{
  "model": "image classifier",
  "dataset": "drawn branching plants",
  "train_examples": 36250,
  "image_size": 24,
  "crop_scale_min": 1,
  "horizontal_flip": false,
  "translate": 0.12,
  "cutout": 0.4,
  "targets": ["habit"],
  "num_classes": 6,
  "arch": "vit",
  "norm": "layernorm",
  "norm_position": "pre",
  "hidden_act": "squared_relu",
  "mlp_ratio": 4,
  "head_dim": 48,
  "fused_qkv": false,
  "bias": "none",
  "qk_norm": false,
  "parallel_block": false,
  "inner_norm": false,
  "drop_path": 0.1,
  "patch_size": [2, 2],
  "layers": 10,
  "width": 160,
  "positions": "learned",
  "pooling": "attention",
  "mixing": "cutmix",
  "loss": "cross_entropy",
  "init": "torch_default",
  "residual_init": "none",
  "optimizer": "soap",
  "beta2": 0.95,
  "learning_rate": 0.0021,
  "beta1": 0.95,
  "shampoo_beta": 0.95,
  "eps": 1e-08,
  "precondition_frequency": 16,
  "max_precond_dim": 512,
  "one_sided": true,
  "adamw_lr_other_params": 0.0028,
  "max_steps": 12800,
  "batch_size": 256,
  "epochs": 90.4,
  "lr_schedule": "wsd",
  "decay_fraction": 0.3,
  "final_lr_fraction": 0,
  "warmup_steps": 640,
  "weight_decay": 0.2,
  "adamw_weight_decay_other_params": 0.01
}
Rows from block 6 of a small image classifier, named by matrix and row number. Rows with one number belong to one neuron. Each number is 128 + 24 x the weight over its row's rms, rounded and kept within 0 to 255. All counts start at 0. After the name is the row's rms in percent of the matrix's.
After each neuron's rows are labels from the 100 images, of 14848, where the neuron reaches its highest value: "responds to" is what is common among them. Only what is clearly more common there than usual is listed. The data: drawn branching plants.
# fc1: MLP up (model.blocks.6.mlp.fc1.weight, 640x160), inputs 80-159
# fc2: MLP down (model.blocks.6.mlp.fc2.weight, 160x640, transposed), outputs 80-159

fc1.255 162 [118  89 137 139 103 126 125 145 117 131 111 118 122  86 122 164 110 145 127 149 113 127 127 120 104 140 126 146 141 113 105 115 131  98  83 114  95 181 122 181 128 110 121 120 118 142 135 154  93 123 100 136 128 126 137 117 149 113 169 102 160  83 142 162 117 133  76 113 134 105 132 150 134 124  85 175 120 159 129 123]
fc2.255 172 [132 111 117 125 140 119 165 105 100  98 152 130  83 130 108 133 137 112 130 143  89 121 150  97 128 105 171 153 126 105 157 118 130 156 131 131 146  95 150 135 114 142 109 120 150 134 104 123 152 123 106 142 134 143 105 110 116 118 115 129 110  87 128 106 107 114  89 169 128 148 135 180 118 103 154 154 149 126 107 102]
responds to: leaning left; two-way forks

fc1.386 153 [102 121 131 121 124 102 118 134  91 117 139 157 137 127 157 167 132 116 140  89 119 114 122 126  99 150  94 122 152 125  97 171 125  90 115 115  92 234 161 169 126 123 148 122 145 131 132 130 130 160 175  99 131 165  72  93 135 109 141 156 103 113 139 145 159 133  99 127 174 115 133 139 110 149 106 126  67  72 136 111]
fc2.386 155 [153 128  80 108  97 118 117 107 139 121 115 133 153 124 158 175 109 125 129 153 138 131 117 115  98 166 125  98 165 138 129 138 120 138 126 104 141 136 146 104  84 130 163 127 107 145 141 103 161 172  95 183 155 164  71 144 166 114 131 121 103 141 122 128  96 143  94 136 141 107 114 118 151  97 149 128 128 150 149 146]
responds to: narrow; three-way forks

fc1.109 159 [137 126 145 119 125 154 108 137 117  74 123 100 165 134 135 142 126  65 147 128 122  97 119  69 147 144 131 102  95 113 129 111 143 145 113 164 147 133 128 128 117 112  92 140  97 122 168 117 121 128 122 131 155 171 142 144 169 119 128 168 138 191 123 100  81  90 162 144 118 155  95  76 161 143 135 163 119  90  85 137]
fc2.109 158 [123 146  93 141 107 126 149 119 136 148 163 129 119  71 106 108 118  89 108 184 145 122 110 132  93 131 174 121 138 128 127  86  98  57 106 132 115 120 148 137 116 120 149 140 130 106 120 121 135 117 104 134 160 141 100 120 152  97 135  85  88 102  90 129  99 158 147 127 112 124 121 142 151 121 176 115 143 158  92 131]
responds to: bare; spreading

fc1.248 171 [112 105 119 120  90 131  92 100 105 132  79  81 152 122 126 156 157 120 149 152 115 137 155 116  90 184 122 122 103 117 103 181 149 116 110 131 143 135 114 156  92 117 112 136 125 117 169 141 132 127 121 124 144  95 162 153 107 171 150 136  69  85 119 113  85 119 114 121 133 140 104  64 121 123 140 123 131 156 140  88]
fc2.248 153 [135 133 139 126 151 133 182  98 110 119 152 136 136 101 141 100 181 104 140 128 120 135 106  99 176 183 133 146 164 118 107 114 121 184 129 144 146 119 121 153 155 133 128 121 137 169 152 106 124 125 131 147 115  63 116 120 175 142 176  83 117 111 153  83 131 124 170  99  82 125 125 136 163 132 154 125 101 122  81 135]
responds to: wide

fc1.434 147 [ 98 119 140 145 117 217 160  98 151 109 162 149 135 140 154 171 119 135 113  97 128 141 119 130 138 116  84 123 118 129  75 104 168 130 155 129 126 123 149 147 152 139 118 107 142 136 137 206 118 113  92 124 156 115 146 152 128 119 128 129 131  92 141 114  85  72 110 136 161 144 143 156 109 140 127 165 129  97 125 129]
fc2.434 145 [169 102  97 133 115 127 134  99 138 144 137 146  85 157 129 123 141 120 108 133 133  96 144 142 145 118 116 110 111 107 111 122 168 128 140  96 133  92 151 159  76 158 145 119 149 164 127 117 119  95 157 118 129 106  85 131 111 112 126 124 100 142 124 105 149  71 112 126 100 142 134 225 125 152 104 121 130 155 103 141]
responds to: leaning left; two-way forks; green leaves

fc1.266 154 [122 153 110  91  96 142  86 133 150 130  92 102 109 119 109 129 184 144  76 190 164 108  92 136 132 142  93 118 154 160  98 130 115 134 124 133 106 150 111 153 161 139 179 138 115 133 126 111 144 130 102 120 155 102 136 130 138 112 171 140 135 136 124 128 121 142 137 115 111 151 145 163 126  92 108 154 113 140 115 134]
fc2.266 140 [ 76 117 133 100 117 136 123 130 138  97 146 151 140 167 177 123 108 155 107 133 113 123 116 145  94 110 100 110 103 103 115  67 161 121 124 113 156 124 121 137 134 159 114 138 111 137 128 146 154 140 152 142 134 120 126  95 175 150 124 161 140 147 160 130 128  90  80 113 108 118 126 140 133 109  94  79 125 136  94 164]
responds to: wide

fc1.559 180 [110 153 131 163 129 137 135 133 107 105 159  94 130 123 102 104 153 121 132 129 118 112 125 102 175 120 168 108 124 127 145 137 142 120 143 165 136 156 100 171 138 162 101 163 112 122 144 101 193  64  72  88  92 156 129 145 170 109 131 166 120 140  97  95 108 140 144  96 128 122 123 112 128 120 139 138 123 117 106 151]
fc2.559 164 [114 130 134  72 128 108 131 148 134 124 145 123  85  68 145 129 139 113 104 126 160  98 139 116 136 117 135 147 155 127 110 109 129 116 111 166 153 116 127  80 114 115 112 107 153 135 130 142 125 132 130 166 151 136  80 127 153 114 138 109 105 109 100 114 110 131 152 135 156 105 149 116 125 131 134 125 163 137  92 165]
responds to: leaning right; white flowers

fc1.323 187 [ 93 146 165 123 113 118 158 114 126 136 126 127 118  90 169 138 153  72 127 127 137  79 110 145 141 132 173 126  86 124 101 122 153 139 122 135 142 139 148 135 119  92 115 166 142 165 162 133 154 141 101 139 146 166 117 134 118  67 182 108 154 145 136 164 116 130 153 119 101 160 118 101 119 151 109 108  87 126 130 159]
fc2.323 157 [113  80 102 133 136 160 121 141 125 137 168 112  83 129 114 113 117 108 110 128 141 115 105  67 154 130 127 129 161 188 114 123 157 110 136 172 129 153 155  95 145 160 157 126 140 109  97 125 115 132 118 123 141 132  81 119 115 126 140 111 149 130 124  95 123 118 120 113 103 107 110 162 114 123 155 129 135 204 105 116]
responds to: bare; wide

fc1.144 155 [162 108 120 102 114 103 155 130 129 132 146 124 181 105 129 159 120 119 159  99  90 164 137 109 151 131 101 154 154 112 121 151 109 140 111 159 132 131 148 166 110 113 143 136 134 127 118 106 103 131 136 123 127 176 127 118 108 137 145 121 118 111  68 126 172 146 126 143 121  80 118 152 121 120 119  76 135 110 148 103]
fc2.144 155 [133 110 133 121 123 138 168 142  99 133 124 151 132 160 147  79 144 139 153 118  95 198  91 138 117 105 128 145 133 121  83 113 170 151 170 102  98 146 166 147  84 166 171  82 150 153 118  93 134 166 122 132 118 145 130 166 141 137 165 165 161 141 162 132 164 121  78 160  98 109 130 147 134 110 140 117 143 150  76 154]
responds to: leaning right; two-way forks

fc1.381 174 [115 171 131 168 112 106 124  87 154  97 117 101 104 127 159 150 132  91 128 111 140 136 157 105 134 131 119 121 134 152 122 110 112 101 106 131 126 141 109  88 163 104 139 190 129 125 120 128 120 160 113 104 188 164  88 126 134 132 109 110 153  92 114 124 130 110 132 128  94 131 108 138 131 149 143 145 120 118 107 126]
fc2.381 170 [146 142 102 255  98 141 166 139 139 135  91 153  98 100 118 121 108 131 111  92 109 150 112 162 149 145 112 118 126 116 115  67 103  83 132  84 117 114 149  93  63 101 144 148 143 155 126 144 114 137 186 137 132 146 127 121 142 158 151 148 113 114 120 133 110 155 120 107 117 122  78 159 110 133 106  72 135  95 119 137]
responds to: wide

fc1.351 171 [ 52 128 114  73 148  95  95 147 162 135 113 124 158 146 186 122 132  81 135 148 173 116 113 103 146 123 113 109 144  99 120 143 119 105 136 114 115 105 150 126 126 130 121  85 114  89 132 100 115 131 144 138 154 142 149 109 191 151 182 151 138 147 110 127 173  95 159 138 137  94 119 122  93 128  99 100  98 133 136 121]
fc2.351 178 [107 144  85  99 105 181 110 149 115 131  86 119 103 163 102 151 141 115 122 151 130 117 140 145 144 134 167 139 145 130 141 126 121 105 197 135 134 115  88 127 131 146 142 100  99 172 121 162 134 116 134 126 137 129 159  93  85 136 145 164 148 114 130 147 172 131 106 133 103 132  72 101  85 116 109 103 130 109 150 159]
responds to: leaning left; two-way forks

fc1.617 179 [159 179 146 104 140 125  98 117 140 133 187 128  99 159 162 117 170 124 146 130  96 143 108 161 140 153 136 110 135  83 116 141 176 123 115 119 153 126 106 123 113 106 100 164 114  98 136 127 115 102 132 132 129 119 158  99 109 108 143 120  67 136 152 143  91 134 131 124 131 147  80 137 126 142 142 100 147 125 111 158]
fc2.617 179 [130 120 138 112 170  94 125 103 179 156 148 125 123 105 103 155 160 116  86 158  81 118 102  96 111 160 136 170 108 130 130 169 145 206 102 145 142 120 146 122 117  90 146 113 138 170 163 182 161 117 105 103 152 142 175 136 127 146 126 103 109 119  85 108 129  90 122 106 117 149 123 141 154 157 121 121 122 162 108 124]
responds to: three-way forks; spreading; bare

fc1.268 138 [ 82 164 124 100 111 104 113 131 158 122 170 134 125 130 160 113  91 125 146 157 133 139 116 168 162 142 108 121  85 191  85 118 165 134 113 139 120 118 184 142 124 125 109 134 125  77 125 130 154 123 143 163 148 152 124  98 152 121 110 135 161 183 133 122 101 118 150 108 132 137 163 129 117 155 108 131  90 112 130 116]
fc2.268 152 [ 97 101  92 107 152 128 102 117 100 116 133 126  87 126 128 178 173 107 159 124 184 132 113 152 109 130 146 158 171 117 126 142 125 105 147  89 132 125  92  87 143 145 123 157 156 138  95 100 122 177 143 123 117 117 108  85 176 162 162 130 133 146 112 120 142 140 143 143  95 104  99 130 149 114 134 117 140 124 106 127]
responds to: leaning right

fc1.398 171 [122 111  63 140 157 145 113 126  89 115 123 135 125 121 127 154  91  85 173 112 105 132 113 113 106 141 115 128  87 193 154 110 109 130 155 110 141 155 140 113 102 102 122 121 148 139  94 134  87 107 131 134 158  81 104 105  93 127 156 108 134 118 108 114 136 136 155 138 149 112 123 129 161 179 178 105 148  91 150 142]
fc2.398 168 [124 103 120 121 119 123 157 133 105 129 162 113 142 126 152 117 146  73 136 110 109 112 133 116 114 106 140 133 136 145 164 132 100  95 100 147 162 126 114 107 154  95 146  87 132 138 129 109 130 120 139  98 106 155  60 148 131 151 136  86 153 117 151 143 107 116 138 105 112 129 117 106 170 170 131 118 132  91 139  73]
responds to: two-way forks; drooping

fc1.477 148 [156 140  84 144 144 139 144  71 150 126 118 150 163 152 145 155 129 111  91  97 109 146 115 126 101 137 112  86 108 152  82 111 163 144 121 126 145 135 155 111 156 127 173 124 143  84 121 146 144 150 125 102 156  93  78 157 152 132 133 122 174 105 132 131 171 109 124  83 135 166 133 166 165 141 129 130 159 113 134 141]
fc2.477 154 [146 116 137 189  83 132 137 156 132  87 124 139  81 134 134 143 144 144 132 113 122 140 133 166 170 113  98 167 141 122 108 116 117 154  97 136 127 164 122 125  88 145 114 130 152 129 114 167 107  89 129 155  76 116 112 123 159 154 154 148 147 156 165 141 168 128 133 108  96 122 118 154 132 119 118 130 150 177 148 137]
responds to: wide; two-way forks; bare

fc1.79 147 [151 151 108 110  78 149 120 129 167 158 144 161  85 156 140 162  83 117 166 126  88 133  70 153 112 117  74 150 106 128  79 128 181 122 118 128 147 166 134 144 111 125 120 118 130 141 168 143 165 152 156 117 107 156 122  97 112 133 152 103 120 139 107 122 146 111 148 113  93 137 142 138 153 101 157 124 112 151 107 106]
fc2.79 156 [117 133 108 165 111 162 123 108 153 119 113 146 108 114 102 145 119 158  98 142 103 118 120 122 128 105 122 171 102  98 125 128 185 150 119 161 115 105  78 135 132 154 113 105 106 100 163 120 117 164  90 143 152 111 120 109 164 107 117 154 120 191 129 157  82 133 121  93 118 125 127 150 181 166 160 129 124 112 118 154]
responds to: narrow; three-way forks; green leaves

fc1.242 153 [176 125 150 128 145 136  79 151 148 131 113 146 134 130 128 162 131 154 115 118  93 136  99 187 140 109 108 122 136 121 109 103 136 128 103 168 130 112 201 117 116 107 125 107 152 138 172 156 124 123 170 143  93  96 153 146 105 150 165 124 127 127 108 107 111 135 141 146  98 104 164 134 147 144 143 124 135 111 119 106]
fc2.242 163 [112 175 122 160 119 178 112 106 148 159 133 120 152 112  93 248 146 143 127 144 163 110 137 158 138  98 145 149 126 102 142 140 169 130 137 110 138 125 149 124 119 160 151 142 117 121 156 102 153 148 139 115 139 139 173 142 124 117 166 169 123 139 123 159 134 130 142 129  94 120 129 120 109 161 125 157  92 138 142 126]
responds to: two-way forks; leaning right; narrow

fc1.635 168 [140 161  84 116 121 134 142 115 136  96  87  92 104 131 139 121 157 138 102 147 155 162 113 133 114  91  93 118 168 152 128 145 129 113 149 127 122 142 144 115 156 129 133 139 129 108 140  85 169 138 150 110 139 113 151 131  93  98 116 152 153 111 111 154 135 119 114 109 124 111 117 180 101 105 114 137 121 122 130 137]
fc2.635 172 [129 157 127 104  76 147  92 137 101 141 130 164 121 155 148 120 149  96 149 160 121 132 125 153 169 156 119 138 120 126 133 111  93 136 104  94 140 119 100 107  82 118 153 154 186 132 122 141 144 133  90 147 165 128 151 169 156 130 104 146 131 138 130 120 145 136 105 163 138 127 121 146 148 117 148  48 144 125 111 136]
responds to: wide

fc1.183 196 [107 133  90 131  96 111 111 149 169 147 146 144 110 118 136 159 112 132 123 140 105 127  78 108 104 166 135 148 155  72 114 141 129 172 121 139 139 149 137 123 135  92 149 135  83 111 135 120  94 174 140 118 120 157 105 131 157 134 121 149 122 180 105 167 105 109 123 152 109 136 134 165 135 107 120 116 141 177 144  87]
fc2.183 168 [132 164 122 154 120 166 114 140 115 115 148 119 125  81  75 121 167 151 123 171 135 124 148 138 147 106  73 171  91 122 130 150 112 114 131 140 132 149  96 122 107 131 154 129 102 115 134 144  94 146 116 130 134 156 161 118 129  99 133 136  99 157 127 141 158 162 113 164 128 132 161 135  97 155 183 126 119 171  95  91]
responds to: three-way forks; narrow; autumn leaves

fc1.154 152 [131  97 146  90 139 139 132 138 155 102 124  82 145 107 139 165 127 108 138 115 102 167 139 146 164 131 117 110 107 145 172 146 146 120 148 109 122 132 149 159 104 132 169  91 144 157 132  85 173 127 151 145 120 160 115 170 125 104 127 150 126 137 104  69 101 117 109 142 122 101 124  83 130  93  87 119 126 127 161 100]
fc2.154 159 [140 111 130 130 113 132 138 108 132 140 117 137 137 154 107 127 128 119 162 165 103 155 101 103 130 103 122 109 108 103 105 136 163 127 152  56 129 116 147 124 123 146 178 102 127 136 135 134 126 163 129 124 134 126 138 110 116 141 186 148 118 126 148 133 179 109  80 160 108 126 134 131 120  78 120 101 169 124  71 148]
responds to: leaning right; two-way forks

fc1.246 151 [151 106  87 127  98 173  96 136 124 139 181 115 128  94 143 141 108 152 138 149 143 124 138  92  72 126 112 147 128 123 102 112 121 116 136 173 158 115 129 107 110 125 134 161 123 109 192 151 110 153 163  62 123 105  92 130 132 135 120 172 146 116 122 128 128 110  93 120 159 114 142 141 144 153 145 120 126 111 136 119]
fc2.246 162 [134 130  85 245  88 142  78 119 147 137 133 120 151 109 117 110 137 143 116 112 106 144 124 141 115 148 128 146 108 130 142 161 102 121 139 116 133 118 106 146 124 143 108 136  90 131 162 127 108 125 131  99 117 108  86 113  97 117 138 128 143 159 110 118 126 164  99  99 129 161 125 128 115 213 142 136 129  88 143  96]
responds to: narrow

fc1.517 173 [113 103 123 136 148 132 118 112 138 153 105 159 121 142 166 166 128 150 166 136 127 115 166 119 119 155 144 119 155 103 113 125 122 105 174 148  90 120 144  90 155 109 139 119 160 125 142 104 118 152 148 159 130 109 150 154 113 152 110 146 114 111 124 128 114 117 100  87 149 139 131 162  51 126 112  93 130 135 163 115]
fc2.517 161 [149 136 134  94 151 149 132 118 166 111 108 158 128 116 131  70 145 119 163 175 143 114 116 120 121 123 132  96 141 122 154 157 102  88 120 156  85 118 106 154 126 115 103  97 109 155 117 126 126  82 136 129 133 113 167 148  98 161 133 121 106 137 143  90 124 142  78  75  99 119 108 121 143 134 118 100 120 135 152 169]
responds to: two-way forks; drooping

fc1.530 150 [ 80 149 147 146 153 187 163 102 148  71  95 149 118 152 173 187 106 142 108  92 116 119 100 108 136 132  79 118 106 124  94  95 175 113 152 152 129 142 142 137 158 122 111 104 126 146 146 190 102 129 106 131 120 127 160 154 148 107 121 136 128 115 135 126 115  81 143 149 144 166 141 126 110 118 143 146 117  75 123  96]
fc2.530 151 [167 133  99 143 127 150 131  71 137 135 111 129 115 129 126 131 158 135 126 171 133 104 140 160 168 139 135 119  93 104 114 110 132  94 134 112 105  89 159 134  73 140 134 112 127 175 142 115 118  89 151  95 130 108  99 135 129 116 116 108 108 153 122 117 140  90 114 129 129 167 154 213 126 131  93 136 125 110 116 137]
responds to: three-way forks; drooping; autumn leaves

fc1.455 174 [121 123 116 195 101 104  81  94 128 122 136 102 150 140 146 169 124 124 128 145 137  87 101 108 107 132 115 101 119 140 120 116 111 105  99 105 105 157 123 107 152 120 131 143 150 137 113 110  83 172 111 100 143 162 123 128 129 114  91 141 144  76 108  86 135 103 104 112 109 131 111 173 146 136 139 105 156  94  93 124]
fc2.455 160 [130 150  87 255 107 118 135 129 153 147  76 148 125 100 139  87 120 133 112 125 143 116 113 127 103 114  72 126 135 110 125 102 157  87 127 119 124 148 125 113 109 113 149 141 129 178 121 104 125 167 169 107 138 152 138 127 130 128 137 131 128 136 151 127 116 137 124 119  93  96  88 149 133  98 109 105 138 139 106 135]
responds to: bare

fc1.0 143 [116 124 106 109 119 107 132  99 141 111 148 130  97 131 115  88 114  99 128 123 170 122 162 122 135 126 116 101 117 116 138 127 114 128 103 109 142 122 141 163 127 157 168 156 150 140 113 140 172 146 127 166 120 150 132 149 128 149 124 119 109 162 126 129 123 118  92 101 139 133 105 120 180 141 109 103 154  78 126 169]
fc2.0 159 [141 157 121 138 134 128 190 126 146 155 130 114 159 160 126 171  81 144 169 131 102  96 127 140 160  99 192 124 163 104 139  90  92 108 126 112 161 134  85 126 154 105  98 101 127 151 148 118 159 125 134 136 126 140 155 101 154 132 148 122 113 122 134 147 158  82 119 162 134 123 117 144 134 144 162  89 144 120 135 154]
responds to: leaning left; two-way forks

fc1.247 154 [112 190 162 118 166 129 121 150  94 127 124 118 158 149 155 136 140 177 137 128 119 121 106 135 161 145 115 139 134 120 118 141 166 121 132 138 153 126 167 140 116  95  97 144 105 115 125 173 154 107 130 152 111 137 174 118 118 131 125 167 122 148 162 140 141 125  78 135 138 142 110 102 113 118 125 142 112 107 114 123]
fc2.247 162 [125 110  90 140 152  97 127 144 141 172 153  88  88 125 118 200 124 125 132 132 114 139 129 152 131 157 155 123 113 137 153 201  95 179 122 119 115 129 104 105 104 139 139 127 145 131 129 127 149 133 125 174 149 164 133 130 145 118 134 118 125 114  76 123 160  98 145 184 111 102  96 120 158  88 135 127 121 152 107 133]
responds to: three-way forks; spreading; bare

fc1.226 195 [107 105  95 137 129 128 121 112 141 105  92 142 142 138 197 116 133 140 145 100 105 136 135 141 118 141 138 117 168 137 164 131 161 135 143 148 105 130 141 120  95 120 162 134 135 149 106 104 121 146 151 131 147 119 167 156 137 133  79 133 136 116  91 125 177 138 121  83 171 150 143 128 108 162 157  44 120 126 120 125]
fc2.226 190 [116 121  84 125 129 167  88 154 142 134 144 112 106  92 158  84 155  99 167 146 152 140 121 158 108 104 131 149 133 127 159 137 136  92 109 167 109 123 108 113  94 110 135 142 119 134 105 122 139 128 138 110 134 134  83 136 141 119 121 100 121 144  92 132 136 123 137 120 113  88 154 118 151 160 151  82 141 115 182 124]
responds to: two-way forks; drooping

fc1.324 156 [171 124 138 112 112 125 116  98 163 116 136 106 156 145 136 124 117 118 156  96 140 148 104 133 109 109 129 142 145 118 146 123 130 131 107 152 144 126  90 156  91  94 142 143 130 131  91 161 111 131 125 137 154 111  90 126 101 163 134 140 156 160 113 104 102 157 140 102 157 109 107  82 125 131 118 107 111 160 111 103]
fc2.324 154 [145 107  89 133 113 123 114 147 111 152 142 110 130 129 107 159 134 131 148 152 168 144 113 126 106 144 116 135 103 105 116 118 132  79 108 129 116 143 123 120 114 117 139 134 154 131 114 134 158 173 121  91 130 113 171 189  98 124 136 126 142  81 117 104 152 142 128 118 132 118 127 104 155 134 128  86  76 116 106 125]
responds to: three-way forks; spreading

fc1.290 162 [ 89 167 181 115 205 153 162 167 131 134 127 136 144 152 141 101 128 114 122 111 110  91 108 108 129 123 176 136  86 122 102 118 152 122 110 137 114 124 118 192 164  72 114 127 108 107 132 122  95 135  86 136 137 117 104 177 176 124 157 122 151  71 133 158 112 169 132 117 153 106 121 117 126 136 152 145 107 126 126 106]
fc2.290 161 [141 147  83  69 119 129 159 110 120 144 145 111 145  76 127 201 124 113 119 128 115 114 105 126 127 176 105 148 169 129 162 147 105 140 136 141 134 125 119  97 110 131 112 103 145 116 135  71 132  97 164 111 152 121 124 150 150 144 120 109  95 124 111  94 127 134 135 132  79 119 146 131 166  96 111 101 143 149 116 147]
responds to: three-way forks; green leaves; drooping

fc1.57 176 [148 159 181 129 130 175 124 148 111 137 127 127 169 140 149 110 138 130 121 149 155 157 111 110 147 126  70 124 120 151 127 146 110 147 110 123 135 119 122 129 116 131 128 114 123 156 114  95  79 148 121 147 139 142 159 147  85 133 121 153 100  98 125 133 124 144 138 151 116 142 129 148 127 118 153 124 120 144 147 152]
fc2.57 167 [153 130  98 123 167 124 112 124 122 128 102 116 158 140 149 147  82 127 118 179 159 125 113 125 120 128 124 118  94 123 158 195 124 141 112 107 176 158 122 155 155 138 136 123 153  88 174  91 132 118 113  82 101 130 106 114  99 129 130 127 129 128 124  99 169 123 105 151 123 121 138 123 102 158 156 100 145 118 174 140]
responds to: leaning left; red berries

fc1.256 154 [130 168 141 130 141 112 165 138 103 144 104 148 178 178 137 141 112 143 117 106 147 117 122 126 100 109 101 105  93 158 149 143 103 107 124 133 155 121 138 130 100 105 179 132 114 117 134 120 112 128 106 149 133 141 149 109  96 131  95 176 159  97 177 132 180 146 115  95 146 122 109  89 154 102 106 147 117  80 126 130]
fc2.256 156 [134 107 108 158 105 103 128 157 127 130 148 101 129 122 104 192 138 136 136 152  71 123 121 154  81 163 147 112 108  70 182 164  83 186 150 141 140 111 106 116 106 122 130 139 140 127 157 162 145 120 125 120 118 145 166 178 127 137 113 112 120 112 113 114 151 120 139 157 103 143 141 145 119 113 126 119 129 137 141 103]
responds to: bare; spreading

fc1.317 146 [107 162 147 107 130 128 138 148 125 155 101 129 126 160  92 141  96 119  89 163 109 145 164 151 143 113 144 157 138 157 157 135 107 148 129 129 124 140 149 108 121 136 146 103 137 122 102 134 113 175 100 137 111 130 137 183 149 144 139  68 119 144 141  99 126 103  76 128 125 120 140 121 146  99 136 171 111 127 140  86]
fc2.317 163 [117 126 123 118 128  72 159 109 143  70 126  81 141  91 126 120 145 134 160 106 134 129 143 149 142 133 139  65 102  99  74 130 151 114 115 124  94 101 112 138 125 122 148 120 130  97 106 142 125 145 129 121 151 106 125 100 130 125 104 122 140 110 126 170 161 124 125 128  76  91  98 128 152 102 123  97 159 110 104  97]
responds to: leaning right; two-way forks; bare

fc1.292 155 [170 139 134 114 154 129 134 101 121 117 146 115 128 138 118 163 169  87 129 109 107 113 127 147 110 140 115 159 152 103 160 133 157 133 107 117 147 133 117 115 123 107 118 160 139 114  98 116 158 142 153 142 139 119 143 101 155  78 128 119 135 166 145 139  74 103 134 150  87 131 108 131 139 132 144 123 127 135 116 139]
fc2.292 150 [ 87 108 143 111 112 111 111 141 111 147 126  89 124  97 156 124 109 128 111 128 132 126 139  77 114 139 145 137 107 113 159 153 168 150  94 144 159 118 117 137  97 160 146 137 146 115 102 164 124 122 124 105 124 120 147 146 105 109 121 121 123 159 170 142 123 159 153 136 125 136 188 160 102 158 222 129 118 174 123  75]
responds to: leaning left; two-way forks

fc1.512 154 [146 123 128 128 136 111 139 154 159  89 110 167 139 121 123 128 167 113 106 125  96  84 121 187 176 108 108 126 115 138 126 122 149  87 105 137 157 104 172 118 124 137 135 110 104 129 162 132  75 126 158 128 131  98 151 150 103 159 136 124  60 117 163 107 103 151 111 125 141 114 110 121 147 134 129 105 146 100 129 119]
fc2.512 170 [140 173 103 110 137 117 129 106 162 133  98 152 148 140  95 234 123 157 168 162 127 119 137 161 166 101 107 179 115 124 179 144 134 168 134 126 177 176 101 114 112  87 155 164 139  73 162 118 122 103 126 129 110 121 114 135  96 143 133 130 153 143 102 147 148 106 147 134  99 140 109 115  88 120 102 133 111 144 119 126]
responds to: two-way forks; narrow; spreading

fc1.320 167 [121 141  94 129 130 120 149 138  86 115 131 108 154 162 168 116 105 174 125  88 105 101  91 163 136 139 153 171 168 121 118 138 173 126 143 134 133 113 152 162 122 120 123 119 115 113  83 145 125 136 139 118  76  88 168 146  93 114 103 131  99 138 114 129 170 136  95 104 134 126 157 138  87 130 136 137  66 132 127 117]
fc2.320 165 [152 130 125 120 140 134 117 137 123 128 117 138 126 125 122 163 137 116 117 107 166 149 101  83 147 132 162 143 128 132 153 168 136 148 125 110 131 131 138 127  99 114 134 130 110 155 126 144 143 140 139 130 164 122  84 129 127 138 122 146 119  85 123 132 137 117  91 138  89 101 125  98 167  76 145  89  99 155 110 127]
responds to: three-way forks; green leaves; spreading

fc1.637 165 [123 122 135 137 148  90 129 129  99  68 144 113 109 120 154 163 161 119 117 141 100 116 133 135 152 113 137  83 144 149 163 155 150 113 147 126  99 167 125 127 103 126 143 100 127 164 115  97 123 131 145  90 128 145 109 129 146 101 105 141 111 149 152 108  77 125 178 116 157 131 101  86 128 114  96 128 112  99 155 118]
fc2.637 157 [129  96 143 156 123 145 134 128 114 122 109 149 152 166 129 146 127 135 119 183  93 115 118 127 143 123 137 115 142 103 123 111 110 132 155  76 163 129 159 109 133 131 169 118 110 116 138 142 158 109 111 138 132 131 120 116 130 134 148 127 166 144 140 119 162 128 129 139  93 140 124 105  99  95 113 137 144 137 119 154]
responds to: leaning right

fc1.80 145 [111 173  93 131 121  92 144 117 131  84 153  87 147 100 135 132 123 150 143  98 155 129 161 138 182 167 123 136 171 126 108 142 151 118 152 144 123 189 160 143 131  95 134 108 170 137  99 137 132 150 103 152 133 147 123  88 149 107 143 140 124  82 126 107 143 162 115  95 119 100 123 127  94 107 169 132 119 135 141  79]
fc2.80 154 [129 133 130 108 122 102 107 132 120 101 134 118  89  88 136  91  98 122 168 122 166 141 126 171 103 111 160 142 108 104 145 102 141 112 150 150 161 152 126 131 106 172 141 108 129 123  77 117 127  93 129 113 113 136 162 173 131 108 122 135 149 159 121  99  77 115 115 144 127 146 103 110 126 188 137 110  99  87 139 107]
responds to: two-way forks; wide; night